A small contrastive image-text model, trained from scratch: encoder norm layernorm.
Rows from expert 7 of block 5 of the text encoder, named by matrix and row number. Rows with one number belong to one neuron. Each number is 200 + 20 x the weight over its row's rms, rounded and kept within 0 to 999. All counts start at 0. After the name is the row's rms in percent of the matrix's.
# up: expert up (text_encoder.blocks.5.mlp.up, 8x512x256), inputs 0-127
# down: expert down (text_encoder.blocks.5.mlp.down, 8x256x512, transposed), outputs 0-127
up.413,101,206,229,214,185,208,189,184,221,243,211,208,228,219,225,242,205,187,155,190,193,212,226,201,166,163,212,206,199,165,198,219,201,185,214,232,188,206,210,196,179,217,200,190,171,178,160,197,247,220,197,217,230,198,188,191,203,157,205,195,205,184,192,187,206,189,201,199,218,218,197,187,202,211,176,169,198,204,198,166,156,184,219,202,232,170,207,247,189,214,166,222,191,204,180,203,185,193,189,209,207,200,196,185,207,208,220,191,219,204,196,194,207,178,213,169,173,195,182,178,179,213,207,223,192,194,210,202,218
down.413,138,180,207,198,186,231,215,186,181,166,207,196,198,240,205,190,247,170,198,201,215,187,218,177,206,212,199,203,192,196,194,208,187,234,208,213,156,187,237,198,217,169,175,202,199,177,210,209,185,237,204,203,229,209,207,186,196,174,212,186,171,231,223,191,158,163,223,222,168,198,189,218,204,192,214,187,193,191,164,180,207,213,204,213,192,221,219,210,201,179,206,206,209,204,162,175,218,182,214,182,177,214,195,227,177,186,208,205,218,153,191,177,206,200,243,160,197,186,196,215,192,193,201,236,188,252,189,186,182
up.414,102,212,210,206,197,187,185,213,202,210,205,235,210,190,209,217,207,196,215,170,178,189,166,182,189,189,165,207,179,175,188,198,173,192,167,208,210,199,195,227,208,214,186,207,215,216,222,194,216,211,190,195,237,152,202,193,202,203,166,213,218,200,184,243,187,198,187,204,197,142,202,212,179,201,176,156,178,174,218,212,183,194,155,206,190,224,180,200,209,205,192,192,212,203,223,215,188,209,187,184,219,259,215,203,187,213,158,190,240,196,165,195,197,211,223,204,208,201,227,209,242,181,195,206,186,213,228,176,200
down.414,084,214,219,208,193,205,210,219,194,210,179,236,233,183,203,209,157,225,187,224,212,214,195,223,233,218,208,203,206,177,175,222,166,197,185,200,194,184,214,213,173,242,241,175,178,190,174,204,199,222,187,213,200,165,207,185,217,208,183,220,156,174,203,208,183,197,192,227,154,221,188,214,205,180,191,181,155,215,225,181,216,180,185,197,204,183,210,195,156,211,209,208,216,205,200,215,192,192,169,160,197,229,182,205,188,227,239,197,226,232,179,237,164,206,154,187,168,177,159,150,201,221,211,209,189,162,197,206,242
up.415,102,247,212,188,209,181,170,211,229,207,207,234,233,204,208,207,206,191,183,161,176,216,159,166,190,192,192,193,198,157,186,175,171,200,213,176,251,207,197,227,204,233,200,196,217,221,221,194,225,190,188,207,233,172,200,206,211,204,190,216,208,208,202,219,194,195,190,200,191,149,205,204,186,211,149,165,202,162,225,191,191,213,165,182,193,202,185,237,217,202,191,186,198,208,208,215,201,212,204,210,213,252,204,188,199,217,185,164,205,211,180,198,199,204,216,209,223,207,196,202,211,198,183,175,193,188,251,169,245
down.415,083,202,183,170,190,179,243,182,205,222,177,176,206,196,202,199,177,208,227,182,221,191,219,178,221,218,215,187,169,193,212,183,226,204,211,171,194,180,188,206,217,178,196,216,218,213,191,210,186,184,173,186,177,215,233,197,188,225,208,198,231,216,188,209,216,225,190,230,203,225,208,198,176,196,190,218,203,163,191,220,188,207,208,212,226,236,214,191,192,220,162,195,192,187,213,202,186,231,190,226,167,173,224,195,224,194,182,195,199,160,226,202,217,156,228,178,209,194,198,203,209,172,216,232,197,179,215,193,184
up.416,096,228,189,178,201,182,201,218,229,174,189,219,177,182,228,231,183,177,186,205,188,221,212,197,191,172,185,166,183,183,206,243,199,186,194,191,174,245,219,206,144,233,239,167,213,262,204,185,198,202,201,177,180,185,182,237,235,176,186,206,186,177,194,218,220,213,187,189,178,184,184,195,177,239,172,183,189,178,216,201,174,164,185,218,201,200,186,203,212,184,226,176,204,179,195,231,192,226,214,197,206,217,187,199,195,224,185,204,197,241,176,210,163,227,229,201,213,225,165,193,216,188,189,175,178,168,204,201,211
down.416,103,221,182,184,186,171,204,217,178,235,153,204,235,161,167,206,158,222,203,188,165,201,187,251,225,213,204,173,200,188,189,193,175,215,170,164,224,185,221,243,227,212,211,203,169,226,208,183,215,167,152,200,202,171,231,198,208,223,175,217,204,170,182,218,200,242,201,222,171,170,188,164,169,219,180,205,193,179,223,212,216,167,202,216,183,207,197,197,196,188,185,183,217,202,221,224,194,207,193,191,217,209,188,209,180,209,212,184,219,194,199,219,215,194,201,239,211,211,200,195,219,200,195,205,180,164,220,194,222
up.417,078,208,196,218,209,188,208,217,211,178,161,228,207,188,223,228,160,190,196,176,163,213,208,188,164,183,194,188,184,176,210,198,199,238,184,201,229,220,170,223,181,198,239,206,222,222,179,213,226,172,196,173,190,206,203,192,241,216,206,184,191,182,195,219,201,208,184,183,193,205,200,192,212,212,167,175,172,189,205,195,168,201,175,194,231,217,187,181,201,207,189,196,197,192,243,229,204,209,198,192,181,206,208,197,206,218,158,205,212,200,194,209,186,232,198,201,195,214,179,213,246,201,195,214,173,191,200,188,206
down.417,091,207,213,185,178,181,185,196,200,228,151,194,231,168,183,217,140,227,214,172,176,198,189,208,185,178,209,180,182,183,206,147,181,203,184,175,241,195,166,190,232,181,213,235,225,215,182,181,203,191,168,197,189,188,239,181,222,232,203,192,225,199,201,229,221,235,187,202,177,214,189,201,185,191,182,206,186,176,227,210,197,190,198,193,206,222,184,172,187,244,168,194,197,180,248,245,212,228,179,214,172,192,222,210,212,214,209,196,221,200,201,222,230,194,206,214,196,213,206,181,224,193,181,200,200,168,201,194,211
up.418,091,230,185,205,189,192,210,212,212,201,166,217,212,174,228,212,154,183,185,192,155,228,186,197,187,209,177,182,187,179,187,221,187,217,201,202,208,226,195,217,178,208,233,194,222,209,191,187,210,176,182,167,201,193,193,205,218,198,198,183,188,191,179,222,203,217,207,196,182,196,203,198,196,238,155,175,187,193,233,193,192,192,167,216,197,201,191,205,217,193,208,182,199,181,225,237,198,240,217,198,200,203,202,190,189,229,150,206,211,218,210,188,183,217,215,204,186,220,184,201,244,184,164,193,179,179,223,182,195
down.418,069,202,193,205,192,202,214,185,177,207,140,198,197,166,183,203,134,224,204,186,205,168,202,219,204,182,210,192,179,162,227,197,189,232,197,190,242,203,193,207,241,210,220,214,214,244,191,169,194,174,161,192,183,178,204,200,231,236,202,213,190,186,184,204,209,249,205,207,144,229,175,190,184,199,177,208,194,207,207,221,187,183,212,197,198,217,202,185,169,208,176,198,214,183,229,229,207,226,180,220,188,191,197,200,208,217,208,227,205,199,219,215,206,186,197,193,200,216,198,203,200,196,218,222,184,167,190,198,221
up.419,102,207,206,206,197,179,218,208,222,181,176,218,195,175,225,216,188,190,202,184,165,229,217,173,185,191,178,191,189,183,189,237,197,217,192,199,206,217,183,210,168,207,229,191,223,221,197,212,211,174,191,170,181,199,220,210,238,188,177,168,189,190,180,196,204,206,201,197,179,201,199,192,202,231,186,179,188,178,202,169,195,181,171,220,205,197,186,201,200,207,215,193,185,187,200,231,180,202,212,184,198,211,182,185,198,206,149,203,230,218,184,216,200,239,210,191,172,212,183,189,223,180,176,191,170,174,201,197,188
down.419,082,198,183,150,187,178,207,229,187,222,148,182,218,165,184,217,132,213,208,182,167,184,203,230,198,186,200,184,173,173,200,195,189,223,183,173,247,199,218,233,234,213,226,201,194,250,205,173,204,162,151,208,199,182,214,210,217,244,196,192,221,190,180,232,196,233,200,203,161,197,198,199,190,202,175,201,177,186,217,218,199,182,189,197,196,195,218,199,196,203,170,186,207,195,247,249,207,218,181,220,201,213,199,194,211,219,199,205,217,196,190,225,206,204,235,219,206,201,216,196,211,198,186,208,181,145,224,202,229
up.420,103,220,191,193,184,181,203,230,238,200,187,207,172,195,244,234,162,191,178,187,164,214,212,192,180,160,156,208,180,161,189,228,176,209,197,190,192,214,197,237,179,232,224,186,200,238,186,190,213,203,188,183,215,170,182,209,229,174,182,201,204,195,192,239,215,222,201,193,179,181,199,201,193,216,183,181,207,194,224,204,175,169,164,226,199,223,200,225,214,192,206,177,191,170,205,213,193,236,209,183,222,230,196,190,199,230,179,198,222,221,163,199,200,236,242,199,196,209,197,196,222,175,171,183,162,173,227,203,216
down.420,067,201,188,197,179,184,195,217,196,206,155,169,189,186,192,215,167,203,233,203,213,201,189,194,213,178,225,193,193,194,183,204,195,231,198,176,221,214,228,208,191,259,207,193,181,224,185,191,200,198,157,201,197,187,192,248,181,224,206,191,207,199,195,224,183,227,210,213,209,184,179,149,155,214,198,194,191,204,205,195,181,198,209,224,201,192,194,215,196,166,200,210,214,175,218,209,227,200,176,241,205,177,192,206,233,238,222,194,188,216,210,215,217,196,217,206,215,209,173,166,187,213,214,226,161,173,211,208,220
up.421,087,215,184,187,193,190,186,183,210,165,184,194,191,181,218,246,193,178,157,199,176,213,210,188,187,190,202,173,213,194,205,253,198,195,207,180,204,223,218,211,175,238,223,174,215,252,202,203,223,191,178,163,222,194,167,236,241,181,192,178,190,168,182,210,207,232,199,178,208,185,197,186,193,240,173,197,199,172,219,206,172,181,200,202,205,193,183,227,224,179,207,177,213,189,200,228,194,224,202,219,198,223,203,185,199,218,195,205,194,242,192,205,197,207,226,189,201,212,181,240,214,196,173,189,171,176,219,191,212
down.421,066,228,191,174,235,191,205,213,164,210,182,181,206,176,181,181,174,228,196,201,209,170,190,228,201,224,190,192,171,189,198,177,190,197,182,171,227,177,170,189,215,195,233,229,203,207,184,188,203,147,173,188,173,178,200,179,202,279,205,190,190,219,195,224,212,224,216,224,228,209,196,212,187,183,185,224,223,204,213,234,239,198,184,194,198,186,182,219,207,229,196,176,202,193,238,209,226,216,190,231,200,179,197,188,229,195,204,205,191,198,233,240,225,185,210,252,232,219,210,191,224,208,151,193,219,180,207,181,215
up.422,122,239,223,183,194,194,170,224,223,206,197,226,243,192,188,213,202,197,181,167,173,202,164,184,183,210,186,185,181,151,178,199,155,193,201,174,233,213,204,212,207,238,206,196,217,231,209,209,227,204,174,212,255,170,202,199,209,201,179,204,210,188,191,217,207,194,188,194,210,170,195,203,202,182,159,164,190,179,240,185,184,204,157,195,213,194,161,238,226,210,192,184,222,195,219,239,200,211,184,211,211,236,190,199,203,225,185,194,215,212,184,198,180,201,209,216,205,191,194,208,208,185,184,187,207,184,256,193,229
down.422,132,191,195,183,209,207,230,221,206,217,158,171,194,188,193,230,166,233,216,205,206,192,210,168,202,167,207,232,157,200,195,205,208,204,199,205,197,210,207,233,197,237,199,218,212,195,167,194,190,214,146,173,201,214,202,209,172,216,207,216,230,217,180,213,189,237,196,226,168,215,204,194,180,200,206,215,189,192,195,214,176,189,234,225,212,205,200,187,175,199,181,204,198,166,220,195,214,239,160,216,197,168,197,209,237,215,185,204,191,209,208,220,184,181,234,174,212,179,189,163,179,188,183,226,177,156,186,219,200
up.423,124,214,200,176,179,190,196,199,203,211,169,223,233,187,207,231,183,215,184,168,178,208,216,176,206,209,175,203,177,151,188,213,166,192,191,186,200,199,235,216,194,237,225,196,211,227,196,210,216,185,162,188,250,172,192,218,239,204,179,193,170,179,172,222,193,221,188,221,182,180,200,203,199,209,171,174,196,179,224,192,189,171,185,202,212,183,180,230,211,212,198,195,211,198,196,243,197,219,196,199,205,241,181,200,185,208,188,180,234,218,173,208,162,219,225,201,197,187,182,202,214,186,173,183,184,176,239,178,234
down.423,121,212,179,177,232,221,201,217,189,216,155,184,195,166,211,207,161,226,217,217,189,186,180,200,224,215,197,200,206,210,204,182,204,210,213,172,205,218,203,218,191,223,235,189,218,209,174,194,204,186,177,191,189,207,189,209,207,240,227,207,198,178,196,193,199,228,208,202,193,220,199,175,183,199,210,203,208,193,167,222,188,206,233,200,198,207,194,175,174,215,210,195,177,159,243,204,200,246,187,217,179,177,205,188,217,199,206,206,177,208,217,227,166,195,217,186,205,188,164,180,221,207,200,216,176,151,192,189,205
up.424,112,225,213,209,186,180,190,205,236,191,168,228,218,181,219,225,168,177,182,189,168,216,195,175,175,180,181,216,175,171,184,214,172,217,190,195,221,242,203,252,172,240,214,192,211,229,192,198,209,212,176,175,224,163,182,208,209,185,178,198,195,183,171,235,215,215,195,200,191,173,196,208,186,226,168,172,198,178,230,190,163,189,168,213,210,216,185,217,210,205,203,174,207,172,214,223,200,221,197,191,218,229,210,203,204,236,158,199,230,245,181,201,188,219,232,200,193,213,185,204,225,192,163,176,181,180,222,184,231
down.424,065,169,160,186,175,206,256,180,190,196,160,194,185,188,205,215,158,199,218,203,233,191,222,218,206,209,245,204,193,193,187,188,204,203,187,173,221,162,206,199,165,220,178,209,182,221,185,192,212,204,202,222,204,199,209,225,172,201,188,183,199,208,195,226,184,235,198,214,227,223,231,158,170,189,218,212,198,170,198,225,166,203,237,229,186,203,193,187,215,187,177,199,198,174,228,192,217,186,209,233,189,168,217,190,206,191,200,209,208,209,203,194,194,187,230,178,187,216,197,156,175,198,234,243,188,165,200,211,206
up.425,057,204,184,170,186,200,195,212,206,211,230,191,209,213,270,234,187,213,182,205,176,194,197,183,208,157,162,244,204,198,187,212,202,205,218,219,205,201,250,243,166,244,228,232,199,183,208,188,183,186,173,223,202,207,180,205,191,178,176,221,197,217,210,195,204,179,171,218,180,202,186,214,196,195,203,177,202,207,172,210,180,161,203,192,224,212,218,203,210,187,186,211,197,176,190,176,201,214,178,195,199,189,178,160,239,198,187,200,215,207,188,208,155,183,207,211,184,179,178,164,207,207,198,205,201,195,197,204,192
down.425,066,189,251,242,188,223,213,197,232,184,239,184,206,220,194,180,229,171,198,201,225,194,193,179,201,243,196,221,197,207,206,195,232,253,243,183,175,208,219,191,184,202,180,163,179,181,201,192,178,213,193,190,201,201,207,196,208,183,205,175,177,171,216,170,182,226,218,211,172,166,173,201,198,187,200,173,210,198,183,185,206,241,209,179,219,235,215,197,208,177,228,197,184,206,176,225,238,210,202,214,195,212,193,182,172,217,193,205,184,161,188,154,198,208,224,176,209,225,222,226,206,206,232,252,170,228,216,184,193
up.426,098,191,231,181,162,201,189,193,208,240,210,210,197,191,227,199,186,202,189,207,194,187,226,188,210,146,189,201,181,210,190,236,227,197,224,219,154,191,236,242,174,209,194,233,193,170,186,192,191,213,188,213,175,234,161,189,181,159,192,202,197,229,198,176,213,188,176,222,166,207,174,213,202,212,198,176,179,218,188,178,188,130,212,202,216,209,219,205,176,177,190,220,185,216,177,190,174,184,203,217,200,191,170,183,206,189,189,186,213,178,197,177,173,182,192,187,158,179,207,177,191,221,211,213,188,189,201,204,197
down.426,133,182,225,238,188,226,179,196,214,184,233,194,197,241,187,188,260,190,212,183,225,187,178,189,200,238,184,197,199,210,208,188,221,232,231,211,177,226,215,195,192,190,161,193,194,178,217,226,183,206,191,214,215,228,191,203,179,136,208,196,203,194,217,176,169,201,198,192,157,147,190,222,211,200,200,190,205,197,179,195,194,260,204,188,207,222,207,204,199,178,200,209,186,220,159,199,218,195,204,218,189,211,211,200,196,192,180,197,201,167,192,159,215,203,224,151,209,207,214,234,208,205,234,246,188,253,216,172,178
up.427,075,198,162,203,218,214,219,193,227,146,195,192,193,160,203,203,181,178,187,213,157,202,209,202,174,190,171,186,214,184,220,238,208,211,214,193,231,224,201,184,166,245,208,189,210,212,184,211,215,194,187,182,210,196,161,215,237,190,219,184,179,151,161,175,199,233,211,185,193,191,213,190,214,239,200,190,225,200,213,211,193,211,207,179,197,185,194,234,210,167,245,178,182,174,184,244,198,207,190,222,201,205,208,165,186,223,204,208,203,240,198,214,164,214,207,206,210,205,185,216,188,186,174,181,163,163,224,201,200
down.427,089,232,172,203,215,179,195,185,188,219,193,197,201,187,183,149,173,194,207,221,236,182,173,219,205,211,195,192,208,194,175,188,145,213,171,198,225,187,210,182,223,199,216,209,194,171,192,204,209,162,229,209,210,165,177,194,187,250,199,190,201,198,203,224,216,168,220,187,219,218,236,171,198,189,202,216,220,221,224,218,247,219,183,181,195,206,185,196,209,240,226,183,196,201,221,194,225,207,210,198,191,192,209,199,187,206,211,211,212,207,232,213,205,174,197,208,216,217,188,164,250,207,165,187,227,202,209,186,206
up.428,108,224,178,205,180,172,199,212,218,195,203,230,190,187,210,220,156,172,196,192,198,219,202,198,198,206,162,187,203,173,204,238,180,216,178,202,194,209,199,215,200,219,202,188,197,217,211,197,200,176,202,221,209,147,180,226,203,169,152,200,191,195,193,250,208,207,196,207,199,183,205,193,196,220,186,181,201,179,240,205,190,176,167,209,206,223,181,204,221,202,206,194,214,209,200,214,165,207,214,168,234,243,219,207,167,240,167,206,236,224,178,188,221,214,204,218,192,231,202,224,212,179,205,204,174,204,218,171,191
down.428,120,188,226,239,198,220,172,238,192,191,193,228,219,214,184,189,207,214,189,216,184,225,205,195,217,211,191,196,194,176,197,198,201,213,185,223,170,216,197,234,182,227,190,180,189,184,197,195,196,204,166,206,203,167,201,199,208,178,174,211,189,202,204,169,183,195,194,195,210,162,160,235,217,195,202,157,180,211,210,207,197,191,183,190,216,179,195,219,183,169,224,227,208,202,198,216,180,195,167,182,225,233,200,212,196,236,213,203,233,229,179,207,178,223,182,188,180,199,205,218,204,212,198,229,187,229,191,210,223
up.429,123,236,205,193,190,199,181,214,209,188,190,221,224,197,211,207,191,193,198,146,163,207,173,169,186,186,171,206,188,152,194,176,171,217,200,189,243,211,193,214,208,223,206,203,224,232,219,197,222,189,176,206,244,167,194,213,222,198,195,197,201,195,193,230,195,205,197,201,172,146,198,190,190,184,188,161,214,180,217,197,187,204,173,175,204,202,185,223,214,205,195,166,205,191,224,229,214,217,190,201,203,245,214,189,192,215,188,183,218,206,171,207,189,219,225,220,226,213,194,195,221,186,172,180,189,182,232,181,215
down.429,095,180,184,203,203,198,229,173,182,216,172,181,196,198,188,202,173,211,214,195,236,187,213,170,209,207,217,197,173,201,213,170,225,192,204,207,207,180,199,183,212,177,208,231,209,170,186,200,210,218,187,197,196,212,236,196,182,220,219,180,233,218,186,189,198,200,183,188,223,235,215,154,194,198,208,208,226,167,180,203,149,226,228,220,231,216,217,192,199,202,160,205,186,198,213,190,197,232,188,234,166,174,226,191,217,179,208,229,211,163,228,200,225,179,224,162,179,203,206,192,204,185,199,265,200,213,186,203,187
up.430,090,241,197,202,172,173,196,204,238,177,200,215,178,172,230,217,153,167,200,183,193,232,201,208,194,182,151,190,199,173,205,213,194,207,187,200,210,198,193,207,198,227,201,186,196,221,189,195,202,183,181,188,220,150,165,204,213,162,167,205,196,191,187,226,196,218,197,194,211,193,205,189,205,221,196,189,187,181,225,195,194,164,176,191,206,211,188,219,221,197,229,178,200,171,187,224,170,222,220,186,227,227,223,220,167,241,181,203,226,240,184,184,189,224,214,221,188,234,192,224,211,192,206,203,169,209,220,185,204
down.430,097,176,219,239,194,227,169,212,194,208,182,213,206,212,158,183,226,210,196,219,175,218,193,199,214,215,190,187,179,191,206,173,227,215,200,210,183,228,189,241,181,214,184,190,195,175,195,199,198,215,148,208,189,182,220,192,183,188,187,201,209,203,187,166,189,195,197,187,234,156,171,221,216,186,207,177,183,195,200,224,202,218,200,195,225,191,189,201,195,173,204,208,198,194,195,201,201,206,177,206,228,197,206,197,218,238,191,231,214,227,205,207,211,216,184,197,182,203,218,216,214,227,186,227,178,224,203,213,208
up.431,068,206,196,208,168,195,178,218,226,213,220,253,200,182,207,203,185,192,177,185,190,203,219,177,161,166,184,217,174,185,189,213,205,199,201,210,193,190,212,242,183,231,194,215,229,172,184,169,194,209,188,190,216,213,178,156,186,204,199,203,195,235,167,186,207,179,217,218,178,187,188,202,201,220,179,182,192,211,212,145,194,145,184,206,210,203,188,219,213,179,187,205,205,184,184,238,191,199,177,208,218,223,165,219,217,230,203,189,223,193,213,182,184,194,219,197,178,209,212,215,180,193,180,213,191,179,212,206,233
down.431,090,183,207,209,190,199,189,217,220,203,233,205,183,217,187,187,223,169,214,182,206,187,216,204,192,230,168,203,178,216,209,216,206,246,225,223,168,192,215,175,225,186,173,218,189,188,205,233,206,194,166,165,209,203,214,169,209,188,195,173,198,186,177,215,184,203,195,192,220,171,189,204,199,195,186,204,204,193,187,194,197,233,194,222,210,219,197,202,245,196,182,221,206,200,188,210,183,230,220,221,175,220,214,220,206,176,173,179,199,165,203,176,203,186,246,177,240,189,252,231,193,171,183,237,184,250,224,178,178
up.432,091,220,193,204,163,195,192,221,231,193,176,212,206,186,217,244,160,179,194,206,180,219,199,198,183,195,181,212,205,160,191,261,200,210,179,213,182,236,234,202,181,250,211,187,203,231,175,183,194,180,175,155,207,178,153,208,231,188,181,231,170,180,170,218,197,218,195,220,200,189,175,217,201,230,188,180,188,193,205,215,177,178,190,206,208,208,195,207,202,203,225,183,212,190,203,215,185,246,195,184,213,216,197,212,190,233,185,225,219,234,185,183,174,225,231,193,212,218,168,167,228,202,189,203,182,195,219,162,203
down.432,098,181,210,191,182,242,212,194,173,171,187,209,202,190,213,198,212,193,157,209,170,216,182,233,212,169,189,201,214,196,191,208,218,215,201,189,190,205,205,197,200,226,202,152,206,207,228,154,189,190,215,206,193,197,182,223,182,220,195,196,183,204,202,181,190,224,251,223,194,192,181,220,189,213,212,201,202,236,202,198,203,187,214,173,172,156,212,220,175,216,215,177,201,188,201,227,234,185,187,196,217,197,167,202,204,210,239,216,221,205,189,222,167,202,182,201,166,210,162,176,218,219,229,180,153,163,178,219,223
up.433,097,231,191,194,173,187,198,220,246,167,181,211,202,190,230,232,156,175,188,186,175,237,195,173,174,179,153,205,171,168,201,216,188,211,193,196,203,243,226,227,175,251,212,172,224,217,187,184,208,195,185,177,203,178,176,205,220,167,169,216,190,183,176,222,220,204,198,192,194,184,202,200,197,231,189,189,193,183,224,176,183,173,178,216,209,212,185,220,203,204,213,171,220,162,207,236,203,225,209,202,215,227,195,222,191,237,178,206,227,231,182,209,180,219,241,206,202,221,175,193,222,194,171,187,171,183,224,193,218
down.433,058,207,214,230,219,228,225,178,169,184,161,167,200,220,187,193,194,190,201,216,237,210,170,255,221,234,225,180,234,206,176,190,211,194,164,189,215,188,197,253,198,216,177,200,179,190,194,176,210,183,151,211,175,186,231,200,193,223,176,213,216,184,206,192,214,174,220,219,205,176,213,186,187,222,193,206,215,190,186,212,200,231,209,189,205,178,226,188,178,175,176,192,218,200,220,199,233,206,212,215,220,170,229,197,201,223,180,232,192,218,204,198,239,202,184,171,250,225,205,152,220,213,210,218,171,167,195,208,202
up.434,105,241,209,183,198,174,203,217,236,214,204,214,235,198,232,229,189,212,177,172,164,214,188,180,213,175,186,234,178,167,212,206,186,208,208,190,210,209,189,230,200,216,210,213,228,245,205,212,213,173,179,166,227,200,193,198,192,204,183,234,196,188,192,211,216,182,191,213,191,161,212,197,194,213,164,177,209,177,235,187,203,168,190,197,208,199,190,239,210,193,207,178,188,204,194,207,183,225,174,205,236,226,201,183,202,220,164,172,223,205,192,170,177,198,215,221,190,207,206,201,225,200,167,162,179,174,261,178,214
down.434,119,208,205,185,197,188,206,185,185,200,174,180,203,193,200,185,162,182,213,194,199,207,209,180,178,161,233,170,192,208,221,166,221,188,209,178,224,187,171,197,238,146,213,199,237,241,212,171,205,183,201,151,176,216,232,192,202,234,216,211,242,233,200,219,234,209,188,188,206,216,200,186,182,206,180,228,217,185,203,215,192,208,224,187,208,217,223,190,227,218,169,163,201,193,233,207,203,245,201,232,185,185,211,203,218,189,190,194,198,166,210,202,233,190,219,213,211,221,202,228,237,187,202,205,195,202,202,207,186
up.435,115,228,211,196,202,191,177,240,211,210,190,224,231,194,200,228,194,200,188,169,170,213,173,177,172,170,180,203,175,147,191,181,172,203,206,178,237,214,203,226,202,237,212,203,204,234,214,187,221,204,179,201,256,165,197,203,217,217,174,219,200,201,170,220,198,197,198,201,194,158,198,198,204,194,161,151,196,177,234,206,180,202,149,200,207,207,185,226,232,202,198,175,206,192,225,211,198,224,182,212,197,246,201,206,211,228,189,191,224,213,179,203,179,211,227,202,208,192,196,195,214,179,168,192,198,178,252,183,232
down.435,095,183,194,183,204,192,226,195,193,222,151,168,190,183,187,229,146,226,244,190,216,183,198,180,193,192,202,215,157,186,189,173,205,196,185,197,221,169,219,238,212,202,199,220,232,203,187,206,214,198,159,197,199,212,219,211,164,199,201,211,226,215,207,231,183,235,181,221,184,224,221,174,175,206,197,237,189,198,196,221,184,207,223,218,201,219,204,186,190,207,155,198,195,186,234,185,216,223,193,230,192,169,222,204,224,224,193,205,191,200,209,204,193,178,240,188,207,189,202,194,203,188,189,246,185,167,181,190,190
up.436,086,214,230,228,183,216,199,189,231,236,213,202,234,237,212,226,191,182,184,184,189,207,217,183,183,160,197,201,191,164,200,207,194,176,206,210,203,210,235,205,187,205,189,204,168,191,155,206,228,204,184,226,238,203,153,180,226,170,206,189,201,214,191,180,187,199,192,201,204,220,212,192,194,193,195,189,224,180,212,184,157,178,232,196,226,181,214,241,183,222,183,222,198,198,181,203,193,181,183,206,216,204,178,195,216,205,218,186,220,204,200,185,220,187,217,173,198,187,188,163,179,200,209,244,199,173,224,205,232
down.436,127,177,180,193,208,230,216,188,177,182,208,198,192,241,194,186,236,181,206,201,219,176,223,194,232,236,191,191,182,206,195,204,181,236,201,215,165,187,235,201,215,182,183,220,201,173,204,196,183,227,199,195,225,210,204,181,173,188,195,190,199,256,208,202,174,149,218,212,188,204,203,222,204,190,218,198,197,195,180,191,206,216,208,219,202,231,211,205,205,183,199,201,205,205,177,173,210,191,226,179,171,205,202,214,188,188,200,206,204,150,195,178,210,184,256,162,203,175,205,211,202,193,189,247,199,241,202,192,177
up.437,092,225,201,211,191,190,199,214,221,190,189,233,202,173,225,220,155,204,192,184,169,225,194,182,169,165,181,223,192,164,190,192,194,229,188,189,194,232,205,245,178,233,223,215,240,234,192,185,211,196,175,191,190,192,177,212,205,177,184,196,181,201,172,235,220,218,197,201,174,187,197,199,177,240,178,173,182,173,233,174,184,187,180,215,212,215,184,211,203,196,206,153,200,190,210,214,206,222,204,201,217,201,188,199,193,233,153,209,219,226,187,182,183,220,217,183,182,226,205,195,234,191,178,184,169,172,214,174,213
down.437,068,223,195,182,177,187,238,161,180,221,156,201,201,185,211,222,129,214,203,206,230,217,202,228,226,178,214,223,210,194,194,202,204,202,173,184,212,155,218,220,233,222,210,217,173,208,190,157,190,172,180,195,177,197,205,211,202,211,184,214,191,220,183,213,197,204,204,226,167,203,178,181,178,185,198,210,198,195,201,210,200,180,212,194,191,199,218,197,150,225,181,196,195,184,236,191,227,225,186,209,194,188,211,211,202,217,237,205,202,208,193,197,178,194,198,204,195,202,177,164,205,219,238,219,173,145,184,208,217
up.438,125,243,213,179,189,187,160,220,205,213,202,219,231,198,195,229,197,211,177,167,193,205,152,182,195,212,184,206,185,144,189,188,166,209,201,181,229,192,190,205,218,224,207,208,212,236,215,212,230,183,172,191,251,171,194,206,207,219,196,200,196,202,183,214,199,197,190,209,193,170,195,196,207,182,155,163,185,175,236,187,195,201,167,192,202,195,177,226,230,209,193,181,209,213,213,236,192,211,185,220,197,239,200,196,198,224,197,174,212,209,172,191,175,206,217,218,221,199,195,210,209,188,189,178,204,187,253,175,220
down.438,136,191,182,177,216,190,229,204,202,227,154,178,182,202,210,227,155,222,218,195,199,180,213,171,196,188,214,216,166,215,197,192,210,204,189,197,204,196,209,223,209,190,222,219,225,210,165,213,199,206,164,180,183,215,205,205,189,215,215,212,238,236,180,214,202,224,196,213,187,232,214,173,179,203,211,216,198,183,193,205,164,195,219,231,217,225,203,184,192,218,176,199,182,175,226,199,186,245,181,221,187,161,202,191,224,194,175,215,199,185,216,214,194,185,244,175,213,181,188,178,194,179,185,234,192,166,191,202,194
up.439,098,245,220,179,189,194,180,207,209,224,177,234,240,207,207,219,181,204,181,176,165,198,163,143,221,197,175,198,178,159,182,190,160,198,192,188,212,206,200,216,206,210,215,205,208,223,201,204,228,180,173,178,223,188,208,202,213,212,182,216,209,202,182,202,194,194,186,223,160,181,174,221,196,211,161,160,218,169,239,199,187,184,167,197,200,206,183,222,198,202,195,200,212,205,204,212,202,228,168,213,215,227,190,199,210,235,196,175,227,207,203,191,168,205,215,203,200,191,163,188,239,208,165,179,216,172,238,176,226
down.439,101,203,179,173,217,210,236,229,190,199,158,190,183,160,189,205,145,231,220,224,193,190,195,196,209,210,211,217,192,207,212,172,202,185,193,195,206,209,202,243,214,198,235,176,222,214,185,178,183,199,199,173,175,203,219,204,183,228,213,245,191,217,197,234,208,226,206,236,185,216,197,174,169,189,208,202,188,209,199,234,205,192,210,219,192,202,208,177,183,215,205,170,188,175,248,168,217,220,172,208,201,170,202,221,234,206,213,221,175,204,200,219,187,182,220,204,215,186,176,164,209,199,208,190,198,149,172,211,186